config = dict(
    model='audio-text matching model',
    dataset='drum patterns on synthesised drum kits',
    train_examples=26041,
    gain_aug_db=10,
    input='waveform_16khz',
    encoder_arch='crnn',
    encoder_norm='batchnorm',
    encoder_activation='prelu',
    encoder_depths=[1, 2, 1],
    encoder_kernel_size=5,
    encoder_wave_channels=64,
    encoder_wave_strides=[5, 4, 4, 2],
    encoder_widths=[128, 128, 128],
    encoder_rnn_width=128,
    encoder_rnn='lstm',
    encoder_bidirectional=True,
    encoder_rnn_residual=False,
    encoder_rnn_layers=4,
    fusion='prefix',
    tokenizer='word',
    vocab_size=159,
    fusion_encoder_width=192,
    fusion_encoder_layers=6,
    fusion_encoder_norm='layernorm_no_bias',
    fusion_encoder_norm_position='pre',
    fusion_encoder_activation='gelu',
    fusion_encoder_mlp_ratio=2,
    fusion_encoder_head_dim=32,
    fusion_encoder_fused_qkv=True,
    fusion_encoder_bias='none',
    fusion_encoder_qk_norm=False,
    fusion_encoder_parallel_block=False,
    fusion_encoder_inner_norm=True,
    fusion_encoder_positions='sincos',
    fusion_encoder_connector='linear',
    residual_init='none',
    optimizer='muon',
    muon_scale='match_rms_adamw',
    lr=0.002,
    momentum=0.98,
    nesterov=True,
    orthogonalizer='newton_schulz_5',
    adamw_lr_other_params=0.0007,
    grad_clip=3.0,
    steps=2800,
    batch_size=64,
    epochs=6.9,
    lr_schedule='wsd',
    decay_fraction=0.4,
    final_lr_fraction=0,
    warmup_steps=140,
    weight_decay=0.0,
    adamw_weight_decay_other_params=0,
)
Rows from block 3 of the audio encoder of a small audio-text matching model, named by matrix and row number. Each number is 128 + 24 x the weight over its row's rms, rounded and kept within 0 to 255. All counts start at 0. Numbers have three digits each.
Before each channel's rows are labels from the 100 clips, of 14976, where the channel reaches its highest value: "loudest" is the band of the loudest frequency at the time of the peak; "strongest on" is what is common among them. Only what is clearly more common there than usual is listed. The data: drum patterns on synthesised drum kits. In brackets: how many of the 100.
# conv: width-5 conv, stride 2 (encoder.blocks.3.conv.weight, 128x128x5, each kernel summed), inputs 86-127

loudest: 1000 to 2000 Hz (31)
strongest on: clipping (92); text has "clipped" (92)
conv.6:162127128160101151090099088134119166114105106068141150141080132131147083120123106075117123132163094151100075187152194129126124

loudest: 1000 to 2000 Hz (36)
strongest on: clipping (63); text has "clipped" (63); rimshot (60)
conv.112:082121125112137126109149138091127172145122132121125133111062143144159113119119178125121143121110190134136083082144096133112127

loudest: 1000 to 2000 Hz (31)
strongest on: reverberation (70); text has "room" (70); text has "reverberant" (70); clipping (52)
conv.13:120103063145104138138101134126112105128109096164130133137130092111127095099097078125128118102161097110138141153103105094108149

loudest: 4000 to 8000 Hz (73)
strongest on: ride cymbal (55); clipping (54); text has "clipped" (54); half-time (33)
conv.63:118151128117168156112103134117149100106101129117112125148126120183132147138167146123123128121117190146168120150118117125096113

loudest: 4000 to 8000 Hz (75)
strongest on: clipping (58); ride cymbal (58); text has "clipped" (58)
conv.21:126134091120192096117151115125123127125068119136075129146134123184167147139125104127126093135102143137131149137073070112129158

loudest: 1000 to 2000 Hz (26)
strongest on: clipping (93); text has "clipped" (93)
conv.67:142125097143118110104119113140133115139112093104102101138130118114138121120071141106104161108127127136131143132109121142096105

loudest: 4000 to 8000 Hz (58)
strongest on: crash cymbal (41); thin (high-pass) (30)
conv.42:110099096132180113085133093100113151093095138134151138135155131141110101095123126128132142102100147103158100154114125139139115